config = dict(
    train_examples=195000,
    text_encoder_causal=True,
    text_encoder_head_dim=32,
    text_encoder_qk_norm=False,
    beta2=0.95,
    eps=1e-08,
    max_precond_dim=1536,
    adamw_lr_other_params=0.0016,
    batch_size=256,
    weight_decay=0.2,
)
Rows from block 9 of the image encoder of a small contrastive image-text model, named by matrix and row number. Rows with one number belong to one neuron. Each number is 128 + 24 x the weight over its row's rms, rounded and kept within 0 to 255. All counts start at 0. Numbers have three digits each. After the name is the row's rms in percent of the matrix's.
After each neuron's rows are labels from the 100 images, of 14848, where the neuron reaches its largest size: "strongest on" is what is common among them. Only what is clearly more common there than usual is listed. The data: drawings of small networks of dots and links.
# gate: MLP gate (encoder.blocks.9.mlp.gate.weight, 640x160), inputs 80-159
# fc1: MLP up (encoder.blocks.9.mlp.fc1.weight, 640x160), inputs 80-159
# fc2: MLP down (encoder.blocks.9.mlp.fc2.weight, 160x640, transposed), outputs 80-159

gate.588 090:112108174135124131111162145117160124146128107101112125161149152162135116129138133120127176123121118148131128151139106137136156132125083161132098148157139121095136128127138154134129129105113096135125126107118131141102116128219134144110119158
fc1.588 086:114079092083117158138121160114157132143129123146105145112137102183106135103098079104110134131171112126174132171163114114138119107162164135096110093145132155089130155097124108111145132148123111105103110112130160179113098166138141115135134146
fc2.588 088:153167109144137132136081098129171106130149124150162094137151174117148123107092137112147148103172155126165121105128119103148083130119162129124093116112130151125103142164147107120167163131153127133120116117148130158082102092084121111101124143
strongest on: pink dots

gate.192 072:134099116149132128126141150093176120167137120129122139161157142085157156135161136093072157109143123128117102119146156125128146164141127144124087164148105089101127085124154134076103139110091127114115118144118138118175094098138115122129115125
fc1.192 081:135137134115088127138129120112094140177120143117159127118160160104169124129091152142093189137102152147132146138169110138142138129130134113109087117098109160145109138144138129109154124168139069096162135122150122124131077138115118128143166139
fc2.192 079:199149153076106112117131130104095138155124122099114123155121162131127120128102108146112094129083183114157149138179141150105138142125178134084087107129136132153094093096106108133080143125136128117117145136149138084134112149115103155165128116
strongest on: five dots; chain

gate.390 098:155159103147168127111118130128108121053153118144162114120102164129128136120109130144140117083129175116151103106101108125129121114148150094203117127151116150151111166140155126152119120150145135124106140116124165080106104105131169152130155135
fc1.390 094:140137116170121133102115090077143119084114161121138140140134151108128076121134102124108113106155156149140122090112117105136104160141149146088102079113128090110128115119125135139097126148138084126151120136147142118150106126051114141149104138
fc2.390 110:127149129133123100113099108081122089076129170124121120183128163110136111120112133152126128111168189164137113113126134113120114116138117118096138119145143101136121125117157133137137125113144085116140118171161103115136097104081140139161135120
strongest on: five dots; loop; chain

gate.412 131:129142134139129129159124138149126132122139130083099128155109125155136186109077140089136132103145098160132156105106141127100118135124114133122155120136141099170128184156145122130101098138149108156122116138132136105120135119157117168131111124
fc1.412 141:132113119150142092113115117097116123129104111148149128125156128122142049142132123178144106148134132105098092156127100149118149118119121135143101099106104149135148116105114128118125124129107138082121136126118128160167141123118135096093158106
fc2.412 139:116115169149150051152134174131115134137163107064096117189133118150076161134097105121104108091139135174139143142104145116119134160115129121110139142127120123150168128141127113119111106118161128153099082122124169132130135130165121139142115103
strongest on: teal dots

gate.320 079:160113144109159174145102137124079102145137121143127139119110126094132102114088106136162158120150113140153121109133091160118141136134110145139122120141084120152104087155128119106149112125173155095128121122096137157071119108108133148122138122
fc1.320 081:139117108113085148119141109093087113130118101150102173150119170091154130161117143102128166135119115163167149115105099146110126140111092151104100162148083133108088127127119150113137136114137154110161136107125107140060103109088134138105115125
fc2.320 087:136094136145120127111137112127122087162159131145099151163076146127175105161157158116108167115145125112159177147105151115065128113164132150130141137121107100150116123128138138098163101102125158106168154106118115095102123151111122103174080119
strongest on: pink dots

gate.285 091:140112115098137146131162122172125198179124140092149102171157103113156126130164140109107100089134104130105120109134100147127123124127121119116118163128116129119099123109136150113165121158127151140163140193124126170141145109182145121117094136
fc1.285 084:142152121106181099135187141121089145083138124128102147126120080143140116099108113153137122111109116093151148091143101126132126142134152103173116108118094127172113133176118104100107157158134105154136134111075099097090077232140112120124134132
fc2.285 092:144143137134130111102108151104129124129143100105121123133119100138126117097105093094110145130153126145137159104117111124091157129128116158157093094143126115133143137122115113132103110180118184134117112141112102151067162115201124139141100143
strongest on: two groups

gate.257 091:111101168147138141101116141134159084169125125091112111094100109138110111113114136142122134113050181140096126120122138136097141187066153110117179152098112095111119110113148137113141144133100109101114159115126144130113127165131093128128108130
fc1.257 084:154148090113161111134171154159141137127126126135120094106160167145108144188145112123108090124141116128145145135121121102191101114127130132138103132163168142176124145170149148103134146134121114084122161103102110136111171116092138155154136143
fc2.257 084:107105123126123154093132126151138144126106152135121111124158101099114102149119110108129152159099133124136121199133140115122127120193070140160126142119140130129167151174141136106130137149137101100119099128134142109152134135132105125099103126
strongest on: teal dots

gate.297 131:118095155126162142111110125122142143113106171141114127084155094129142108096099097138160102120139109110157105165101098113134080122084085168101143088102123146113142116081135156185116115130126103101102102115119110157137111146114105125142151120
fc1.297 130:155096158107165130114131146126176140128123142137135096118107142130136169104141107182147111121125137133147090105098092154145100101107124098126147119136138128085165144107143161164107113092110135098135122139144089117092078147092137169172143146
fc2.297 115:143103133108110136148090150135121145122135137121152135128129167149144158144142172125093150123144117132113079138120117162114114147125128112155165143103158142117166076119114170125162106133132151123101130144127136135141111154162130167169118154
strongest on: star; nine dots

gate.119 089:150113100107150093109109081186116108128143134132123168098128171125148135125142103116127151115134130112143141122136135132125148134172164118132142134147140128116083113111122120128128141124107162107083099091138129148166139154119095081163107121
fc1.119 090:092094159172096115077145123147160112148139134098066142086172135124126132075120114131156148151165133119106123147148102115114111112107166148136151115100120139104097105110125123140125092118160148139089105152145134163112117153117126134163133127
fc2.119 083:128152123119169168126161120108095149122127129098081133119136104151119161180116151110087093117120117112138089113144138120117120100120094135147118138080105104120097146159112098104128118167118144117116153084143102100131140103158083120122115124
strongest on: loop; blue dots

gate.495 118:135123134106180107119108110095136115105172128144088112114062115161113089115087109118128141139148117087066138094163185094110154091106102105146110158140135135124099136168163156129123128107122133144118143085099125137097123166145113137113141107
fc1.495 103:083133118109061126158122136145143144078078122135145112121152127091160172155119116119099112107152131141174115123118114157122137148152112168144135174125136125165155117128094107099141148180167132085174127093166130093132161121127158113132130134
fc2.495 105:079126143131178119094092090092140106145134190129092098117114127141124120105093119129121152119150087114094137101160150125099116162118132144154079117131124153110118141139173127157154109105101133154114087085140133152105143130127120139120103122
strongest on: loop

gate.472 091:170122097123121150113156148121130175170135114119118163143172122112145124104125132151159117161146124145060114138158109150096088130125108121116087099107086121110140137136111116138123070100114167093116150126109126182111108164150106149104134132
fc1.472 096:129111112171185114133128142136138112132092096152169097107111131146112137111148134120136125091089103154095103161150131137161107150082070169116148130136156121143140143135137141160131107150099141164108163105108106119142096130162078159131132141
fc2.472 093:095131142134163175157135152122154115125124081155139124124148104109162154112133103105123156124094121131095142164190092169133153136091075147122146133129178108123151152118140130139132117144103115140153172130132165117142130149142145188136134144
strongest on: nine dots; complete

gate.308 132:142163097120112117158141139139133146117160098124162118107123115093151120160137129106098189101115140115107119149125122124067153109115091163154145109131111115186133156085101115106121144148125146133151137102118120125104113145135158159101158126
fc1.308 138:133129137094139081161171081109154143128123094122148139095139105138167092165143131133112148107118108121115102093102130119089135111137132120141109206132109131165126142145147070076132119154104132135131126112071129124102162172172157172130123131
fc2.308 144:102154149124137121100093106112124158176114170089077180093144145145109116151119116092126069155147142133113134143108126122102098139121141138145126125133137128083176153134143134127120126132137149100152085135143137129117130130160123112157119129
strongest on: two groups

gate.563 092:112165144136105131112117175120203118174163152151126132110137116105141137087096122125150115145164105108119175126138119126149114113146107135140143111143120119138158154112138164173111112090135137135090156123114129129115123160121112138081143130
fc1.563 090:112149158138093161103090129108104132134152128135185112150136129126142088148136140151162152129120174128143136096141152132086155118175090113156163105125142150146156108128115152123069098151142156143143082140099131163119099064132121145104134124
fc2.563 096:134116099087142128156199092168137105084112115087148130135153141120118136124166138106164149101114153133088115101127148135159125154135123114142144089129134117095116123168107112113144100128127134145114135140180123152165142159144132115110112115
strongest on: pink dots; tree

gate.159 082:128111146121161114115116129096127171079159139112150119148146084098089168129157118156140129097153115111131107160112110118123124146124133137114134164133145132111146159093097128130135132124145025118137157131121144120124166147137175120144116084
fc1.159 076:141115175140148088108132164147158112091138112148137058129092107137118181185149136111117127152095082113131121139112111161114114149134106174151103129110096137155118149100118145110122099108165163127146147122100089132072097126132127107143137151
fc2.159 072:127153149126113131092162116097122135105178158151144127116150126126141146121110125139126145090126110099108128112118160120125149117126146171150128140061122159132150137095125133126106078132127147105128141107106119145106127162138131123176136121
strongest on: pink dots; random links; tree

gate.497 169:107122160149116128149104116183132130129141141132158147102116121181118149139152078138108106138153168135116112111142089108113145142142156108150126128139132081187139163158123160136109103108127090164166101123121114154066093130145134151137157114
fc1.497 164:132145148105136161125132083171129136139145145166152157079093118187102163139129089106099130137125143139144128105104106106110110115117119130147140152118145096122103161150133175162144084125136087167173114135122073118080095120134140135127148117
fc2.497 164:128119089123116185080139138102142109145106101155123123109155138112155104093130172114162144097111122127135132124149177144143110093129140144105143117116106159104105115116135108146126182094126163092117166120131113116156157159104137112134101141
strongest on: black dots

gate.307 103:073139150160151111129133160144101120097099122161108114136136117121098103127143119075091095101118120104158131143153097133087110153094129114136163089154101123102127121148138152125141097125132140169099143122165146126156171103133071166124116132
fc1.307 108:126118170133143137101116170123090120137173115130100089087113129135102134102134117135090148102134146156118154117138145143123174107084113153122098162100115129077150136183129122092106146148106129124156128161157117142132140156131094138120143146
fc2.307 100:070115092150094085122106119096128106126101140136126137106124106131121111129149144118123134089118102167140086159181105131141071127140148133160168136119116139121142113163103115120171138168081143158140103132125126094135123133141145135107139114
strongest on: nine dots; star; red dots

gate.440 086:091113113117112143143168133125107107094076158107106126154165139156133116152153128090134092118161137089118128150105148148114109133081163157162188117136150157148116150124105206152147135083117148117132099117143095127119164133155108164155143102
fc1.440 082:168148129136166117127083163133153120159199121089160141121101135114150124112140095134124161081100143128141143138138173093093191076147174139142075107109144148161115134153152104106139086130126130135142125117117123108110138175123083156143154180
fc2.440 084:168122136119136115135120108126122104133119133138099127145104126088129086126124141110117142140127127130098111136074209123097123159123161166179148099156107122123149097141117116092147095107139181159106149105077132100107119103124148154182137113
strongest on: five dots; star; chain

gate.259 085:139132119117082134086156127136141152145165129113093078146103126133104154103128113124162142116145099140111089118125123122155149098118160149123103134126131134104098131129161090144103121142137074121114151061116134099141114180130137099132107169
fc1.259 096:125159083163112119126157123124174123114123175151174126095115116145145122115090158171129135140084149140127134109117106153130111154142131138137104106132172114150148133104137134090148113137111160129097167164143119150116114111137114143131138084
fc2.259 093:108110133153152156136115098165111147112162139125171134065136154131148105137075150135112133129074137140128145098133117116123121085173127147110078109123144084115153123144163119128136094113099118122116129141115145124132191124082081145170130125
strongest on: star; nine dots

gate.395 113:129136110161140163094109173112141128117154118137139119098098106087133141140119143131137148141115110141143116155109140114121052098124129089156154114145125106107125155136095128144210093142145143124092107137140084135155080117126101091141135118
fc1.395 114:095176103123127065147136084151121105102109152147117112126107161158178086099119147106110096143147174112116119103114120094113165129106133108090118118095117141152087108127093118125089097131130109113156200115142162136150135157108134145114092143
fc2.395 110:122136130091097111118102098127140159085105103111093110093079125151131130104152109140122147123110116113113151086147121151154045110108118105145096096125125134117093141104157095150113104094088118113177157112116116137112144165095157144106104152
strongest on: eight dots; ladder; teal dots

gate.417 096:108116151150127138200080141102136148138117133143119109149113147139115138107111109106138119121153129127105117120160185117136099120118102123112169185166121109069156113113123135136104153122108127149109118142140126118141123188110125162135164116
fc1.417 088:143154093137145085117168108153136088123171156143154119149101111142180164174158128137137155150117171140126140137124099177092130104107162139132143108117140174144120111118162120141183134103122119135164115113141170122115124087126111126117129153
fc2.417 088:138054161126126164123105125099117158151096124174129146124098114135134093111195078126159087140145128107119116141130162138138138183125116106160123198125122129132118151133127109163160133113117091079075132156132131137129089127143111120133118108
strongest on: brown dots

gate.30 077:175130127147150109105093149156125149125138118164123089089121132124148180120145157087136158123157124137053147121079161143142143069138135153132128197139124095101085117125162120160136132126145101112140156132156141135161122086137119117139134131
fc1.30 088:096121140148114167147184110155142126106103166122112126148106142093117124125137130164135145090092144155146092088182150114150097154103092055095103101113098172146133122092151115110128123136126112172100115150113121119108129141104166164116134105
fc2.30 087:146121123083115119138124121085100108117158162139111102161101131090131146103076123142118173098132172164141121098188116086116118115102081097125100125158079170113155115134120149094101107174152107182135161130103129148103119092117128112128112127
strongest on: loop; orange dots

gate.63 093:160181099166126150101117157127094122070112145127139097156090126140104142139123135091159115149147140123155135104142145114092141101157134120134116094108137125150085132148144122143076144162156150143158104140130129125146116152124144121132168117
fc1.63 095:136133089121131126121128163116105131114160104129128107150118134164125131141128147113126111146110158119112126069137087115100145122170120105104109083130117134123097125167137158150150140153153091108147074179172110101137159132165141139135127124
fc2.63 096:104108132113095149104161132130084107143130161105124132133099118197134182153108132152183110115122138102095100103105095156148112109130104080122162102136157113129115116136108111147126141113144081113106136103114140121136104155102129149133115144
strongest on: loop; chain

gate.86 075:118108121119100134147086148128135149161148136145124153106080108099121135117107102135139075141113123133154150153149136131098152131100145133169133169105120123071103111113135117115146089115159156130113114068106141130122105091183127056107138127
fc1.86 078:123125169166136149140129092133174069139087123070097142143109137131110131136129138141106141128070156127151148122123127114089132136125095150134109110132109124080113120075054107117090136146142132155137138103141163117100117105110120153129130143
fc2.86 083:109144130128187133133100138139117062167103122088132157142169107152140121110155151160128137166102112094137113095103125167132101096136142149167114154127131101113121189114109151116132139127116137137094135116112113120116113125081107119123169149
strongest on: eight dots; ladder

gate.363 106:111114101151145092130095116141144123140100141146152133129139140104155130150137132142099144148192143140152119156123121140113139121100138151154126123125107147081125145151159109100168127120135137121101160125162106133120092041123126160131124103
fc1.363 111:129165088105120114139138080150096117095090147161184135150101147155139133124136164119119178119097124127130181126164102124167129097116099129095127166140151101120137141138145129158158141137125082141135125155119116102102134154102134145123128088
fc2.363 118:085123106118103146120143125147142095063161115175149134072134143142143126102139120117112132091103120107096171149167149104172124130155116136110092173169115143132130128097125127160119131106134117126154136106133138166123193140090162127155143099
strongest on: five dots; star

gate.153 115:066126095134190075137115117154125126106113122126121140131115164127157126113176132144099145119180134113052099160139098123112157161138097124119114101140135130127094160134116122094116124106126158094142111124132144114148113152111085141138146138
fc1.153 104:067120118059134119118137123161092103100123144160141131078122140147128100121129128102123148136158112127116155131170135130121144090092140134131126116126138156151105086104142117088107097132137101088088117105129151139173139154082128109160112165
fc2.153 110:118099189121130142131167138124169112096123127114132086136131143122110133132133114103131135131118138151142123118132151146110153065099162146125127166116107120140164113114137130110116155132123101134093125137140114095101184129144171126176079125
strongest on: five dots; teal dots; orange dots

gate.103 080:111141129108128139094056090091087136095182155102106142131127108146135127130117151154082172127204158113110121124151144155119125125136123134154141115116109134138133086159096110164132157118147120119167134106129107132130123074109139118131125118
fc1.103 077:123145140109153100158105150132145145141105115117117090166138123149133120159152138127131100153109125181096082128109147117111105127129101119166107160137097137130120115119144092106106143118153155147132142112111091140110097128156138162083102112
fc2.103 087:151121140126133143155089110145123163189130134119098123123147128147132106182120150095165131164159133166116087121088128134127113140141156125156131120146113122132123094119147099106108127091138147152170144141100123111164130139139092170088107113
strongest on: black dots; white dots

gate.469 095:143137130093153162143106143107133161120145148133147119102104120164122154154116136124080188167136152158172122209098152120122125155139138124136146144127097121116144107126140155119163106137088126130160103123126186139145073141113132111114122099
fc1.469 096:142090158113071118121149127163155088119096119108142145125091102154144141120130125121047172153117131154113127158124136052142122145155112130126107109118122107137137161127130168128171120125097136145135102170122144124118114150092122142099192115
fc2.469 098:148112143121148117106081144129131125126115119115104144154156115141153100137094090112081154118105107143113123145076128110146138062137096147082158164135137091122103152152122143121141162129118121136107134167117129128124152149109170175129097177
strongest on: black dots

gate.620 079:168145136116123173117093156145202086124119127139112089156131139148102113143126115120136130121174124118124122140139139138114119119135137134150121152133138125134164145126123112122069128137104120134097130094092119103106123135140141126111131092
fc1.620 074:124164105159094105142109088177125109135137121150122126141174143147139105116126132141136092118128124093078133125146159114141091118135141073103100152106096136161120144120105127099100105130126091126152193148159110122135081140150130148119148137
fc2.620 077:119107110127102075157173161103080171126100121114141155090138127091143142127134151183117078137103152121126111127141188109135128132099104083089145112114123141136129095103143140067134127090123111124178123103158131115123098129157096145127148125
strongest on: nine dots; star; tree

gate.282 078:107119112123106109068173140130108114148128128140169099157129148102129142177160126131159076109165134106141126112141140108156139118124127157111114130120174105123100129089121122167205127141143127148096133105119141124161124057134128093082138116
fc1.282 078:120127130131149127115155108106163101129171127114121108102160120145140134116090130129142141129155151137147102113145129146142146095096147127153138090149109088132117114129156102134184130142067146124198137114110134152157103115090162147134155119
fc2.282 083:089139123129121143138146060151178149162151159132085125089171161171102109074070152160140140159134146154135119128142138150137125112115126151081133145131109098129132122123144118122099113139116126102131156142138130159144133117144136103140171106
strongest on: star; nine dots

gate.623 095:128118134129154143132141155165110112140140136162186128160119167104127137073141161095126145151105118134112119141088141126109089117134140121121162163099163137148082127129170109130144138081164138110072106095138122118107128112073164137131092119
fc1.623 097:140129162112142144143136135140164110160152157156141107128130166111153139097109154120141175090098121137137124144105099143121161176112127160150136115098144117135091111188179147134091142123117138145188124105125167131144156141125115171149148158
fc2.623 092:106107115149112113152055130132127163115095131121138141145157088166140133149077168122118171104106153159172112128169104129183125126115140125114136117065135127118101121119143161173128115114111134159124134102126089105132104145123081107141143101
strongest on: blue dots; wheel; two groups

gate.53 094:169121123167123129113110113166125148128112166143136098105115121105171113179146104117116131161123108123134139106115084147153097127121053151112148150080082152109161099142126147099142119136119113121118140150142129117129140142127119101191128146
fc1.53 093:132112128138130139115119092153162118175107115134125177161106116135064115144135146130124104118197134118069149151096117140138094108138131120127102121108128125108088151095128112142081118176137102123110106116140134113164140149111088101117147115
fc2.53 093:102113135103125130089081096123150112141157109125152110064141143087138137124137193113105089146177100133140104096129099103106096155149117127113146101146142134190097137112128116135124129150157150082148105152144101116150112128134098128120131077
strongest on: blue dots; random links; white dots

gate.9 091:137144165130097097120105195116150148142112119164132091155046157113093085159081128140136145121165145135137113144096137150112133164159166105173122167146126063122152136120127084125118103072144098126149116116124165121114144152126133120162134106
fc1.9 086:092086146141133091181085116089142138159142108106119126117088165169157101119087074145111120124140138174127135157063153095138164129146131136163105125112110149130107137160107133128171110092125100116118142105124104137111141161104099138162134168
fc2.9 084:102104097144113131143115153129079147149120149107129132165119165095141124130101138157122167147160111174156130171087164116114085163187107131129135128103159134131136107119119131138104104141100146129178095122123129129119127098165151117138109110
strongest on: teal dots; two groups; wheel

gate.597 086:155134141129078109135101137134105120083088144133132139158150131134156118115139145107103131142114090134096124112129125152096175103144103174086160143113118141113159120135169139114119147113087053115113134139151099124132135043169158184114122108
fc1.597 083:146124122144089103114118144143158105089098138125146164168137160160129143109145144099131117096080144096154099111140116130143115123160083143092099152123102162080101097151146136143095147125084080124116122111138143056110143097145140171099125129
fc2.597 091:134135103132117121165147148115134097095144119135158129115125124101105131154122162104102146143108141138110101112099139113147135094129108166110152121126090127120163091130155097105125124112078067090128140160123106083129198144141137125113104155
strongest on: brown dots; chain; loop

gate.378 085:144137127108132101090117109114139157109119146132184134143119155139135125168117099102105090101184123156115144086129124097135149163115114090118109126094104119109139154121121115099105159142148090152144144154158139158152101178103136114151125094
fc1.378 076:123123116093168131133138126139120093148160156094101120125123126121122112128093133111120169082135113104158090131121159056109147115109140119182115165125138123158141174153137136099159119180111139118121115137144125140127111141124124147086144130
fc2.378 082:191139121107132138120116143145118164108138098149125132169121121103130084127080119090143143121160102135133109058128118108154099110110083110111127115153105117137171130108127180117126147085137115125151076146104111096133121117097132156104104130
strongest on: black dots; ladder

gate.431 136:174101096122086111126130143149163175113108130131115157159098138178163114119150111146095154124159093139108124099093123143101149129130123141120130158171136128126110160119165117110125115143089109140154103103085104081127116172097144079132178138
fc1.431 127:116172131131155134136154115130107120140159113155155145104141140107095143134137138114150109125093134116135144139160117117154146131117129125174111095096114093172167137102099124114159160065115127129098116138139132120091157121169060129125064086
fc2.431 132:120117104147123120136130144161128124143158129138087177127129126093122138139151113158108123087121116121133163068118128128150089134100139107097097127164090109105151168111136125142135138143142133110104156069122120143122071118128190075142169119
strongest on: loop

gate.593 120:146121135122101098118176155122195127109123114085118158126111119140096167140088129120138152150133154139155174136114133128188073134124159168112135106141089163111145113130145100141081146174149136110125170160109146129124129155158153156105096104
fc1.593 122:140100148132109100143134168157229127100123100104091173112135064122097150157127154135168105134127140119157165139086122128147115165103161137118130085113144140126117100059122100131124120105143131148128149147124146095105154125152133142113098162
fc2.593 116:115130100112083086083165119124123141062096142103109126111124140109123143144147103127149129116078149098123107132112143104125124142130099118113126124116132114106132095109130116109162157129104106129143109165109099090116138152141143128090162128
strongest on: pink dots; star; green dots

gate.236 102:121103124144120097134123134112107130102117133128129163114161137151138119122185154108116146160143122131109106128154162066077152127132071107149082175106134099112105117133112114193122139127131160154095165093154093124195129117114142125135130108
fc1.236 105:112101115074123132105117114137157134106129132112117158116135114098128171144119139114188123121081148112111166153136077141166075111085159110116153097131121125141100100168137147100130168130148066107153176126108155156107095113086138136133152157
fc2.236 094:154110129121120098139127137147101112115107118131100106135099113110113120158130118093120150185094127099110154109093097117164125123140172110149105112146140120135084145115081091159117142085166110123143123129144143142136157169116128117101171120
strongest on: blue dots

gate.314 083:102107120083120138085174160126141089171153154130126129103139114180149142134130145112114129142140118183122111126093142146135159117148136122121165121130139158115103099127129148110195106105109104110160141126123117107150126125156098094136137161
fc1.314 084:134164098129130116131153165135159089166194118172095145130129095129157125110128100107153135162101119138112214141146114123167170119144149135148163187137155150103134152133158111135136096138114144156133177132128145122097111140141126120147171086
fc2.314 087:110137093193123144139102154158136127172127119105132123134129154143134136109084100160121153147094160113121178116143122145171140162150158130118147098164109144086112114128153117140107124077145121179121154125149121107103089141124103160104117088
strongest on: pink dots

gate.547 090:177137091130154138162134153146152153116151207139137149128153144143126139096130123121152155080148141084142118165113127143159127138122116144130134117131109153148104104140138134128100096128121106135125172087105155124138126138154166102091139113
fc1.547 117:139159110131099121123087103133139115119087124129188158144126099115153120158095139101101129159125100155094129139072162130113133138137140157152131154124134101119127126108116097097136107130160117183156103139150126148096090142125104142138129114
fc2.547 118:114150096124114128111127126094085123125128088132137134119090116127133111120112119134119121115150110126092140161115125174105137153152104128150105138129108101093094116149109112128122118120121134161163081127112111151112131125150092153132090139
strongest on: nine dots

gate.77 167:118134165124110092129112159129148144142094108123125127159144192112126168151074148128116128100089071134103123069103145114122135107159161154124122149103091136142138132126150110146147155131121134135148153112146137138204122104143133110156090102
fc1.77 180:141175134083125162086143110097125119112146131131110125119153173116123178133139118107095151114094060139087145065119136156121138109136161142138124108115120140144104139148164147155158131100122128138144142110155126106162144142094133129137090106
fc2.77 155:175098118111124146137115094155113105130137148107144125126103092175146108111125127136130125154149203110138122173138085105142142154117091100136160156146121099109137138128130116090128130151161150101105114157117110146084118133122121136100131168
strongest on: brown dots; complete

gate.338 109:125053157118158179101098156142147126148149123129186094129166150123131124128193146101152138151152144122085131160140121117134095150120105128117136128198112145129141105069176112131091163087117135138117122084174096131101113124121117110101106115
fc1.338 119:078163122118097133142142140151130101138084159120121171118110128114105138150063127102107164123073162097112149117111122166096125115131085102095118114097144130105148118129139077183117153168100144140120102120135141130154160137148140124108141143
fc2.338 106:174091127102136120126145150114091119099128115133124111152146169158123110159103138174168144124117133145121131118160165164159128112141127116132077117129110135129106092149143187144105135130181108124157136135162089113092124081121140150099148166
strongest on: brown dots; tree

gate.615 066:153148095100156109116101119142113127158174115100162100091139122095092118098158136131127140103173124144127177122104123120096176126153110082127128122092156138131118105126143121171125122117119121128143116138161140126135085193155112191122157107
fc1.615 067:111135144128128129132128159115118144130130140144122138145185136143133119121149106182150169148110155125108062154098131131146074099100152109102151096140138143131159168141098155167098139134161165149115143138118157145137075123121141174144114122
fc2.615 070:116127128157133094142125139102175156110147118139152125128144130097118103122099135114156123119120144167097158096152076110172116121116123107119161159120166134094092115115116141113129130162123127114142130126138106152091144173108083134148134169
strongest on: loop

gate.439 087:142137099115115137106087137103100179122112131089144095108123145161153069150147106108154085118154142122117063117094133128151117120082140130135123127113154110104110116174135115161166123125147146115112112165135124177116142150121135137168105159
fc1.439 075:121085152122096108146133092083097086158144113114093136111154126150151095170142102129114156148099158123104115119152147145112133103154123126125173161116142107177132135126139113147150081104126111131120120123155090135082133094141229104100153072
fc2.439 089:150104126143161144136075175129095067124146149122122120112123185129118135112157106129139132160147158083131159146106131128098148150143114162119129127165128106139104129130125080115108075132149149137119079122115163176100131109130166155130131109
strongest on: blue dots; brown dots

gate.543 102:106122122076068109143162113126166135120104132133114171119144130132089131134090121156136108130115113157172157173116105100165112103111136151137091155126156091156088144114162152157148114089100124120124149089120108116093125155130100124105107149
fc1.543 103:138135127164120161134106108122113156104193141114138159133148121116169115125151142082148143120193144146173127136105135114111134140140149086082161137107112165110215108141120142100087133131136134175121120138119159125152106105123172125126155128
fc2.543 099:140130117120139153163156113119141136128130122106140127138117117132092117154151118123132148110130111145171118114149136135114171109121108123152120158108098095113146184093156147108105139130131107139116111109157096121141137189148095080162104095
strongest on: star

gate.491 077:118175149121125129135110179154082159146122154111112159169116171145123163133160112100162119121127136130117148103125126142150174094088115092164105118148149114122144102144134152139161129148128105103110135099106165139129170156161123168123115133
fc1.491 075:160154095141155144133072107148125140100154117135162118144127095165119150108138154126184170145151127131150117116119117137133146063138141124087171125103121162151144111139145105130095121122096120087123093105116132109106153046162127105144144145
fc2.491 079:126082127116137151116163131127108200116157102157135154132151093144121124151140125134165114143119105136149085139118102135111096116115088142102144131116152118143143111085186134110115126108147164087103125063119129128116156138127135110101108131
strongest on: star; green dots; tree

gate.527 095:114124146114097158131165126133129132136101137168063171101135118171114142124105113074124185112130111130116141100106130124127178122095105179137136122147140113143097130088119136164156081152124161131115128094103127108153085115117135108091137094
fc1.527 087:179098123133111125147174097183125100118114176155128144168100121141145088140149133121125138166128114169161109110130137099142136150146156111128116078143143173142093146088148121146158117142143149166101142109121123147141133130154125115114137113
fc2.527 085:131160116118162093095155132128105136108124162124145124166174114139154133124130134159100172111116152134131108140081111114085105112071169089134120115146132128169146099129121089085129098140102141108083125163103129148123146124133125139148168108
strongest on: nine dots; wheel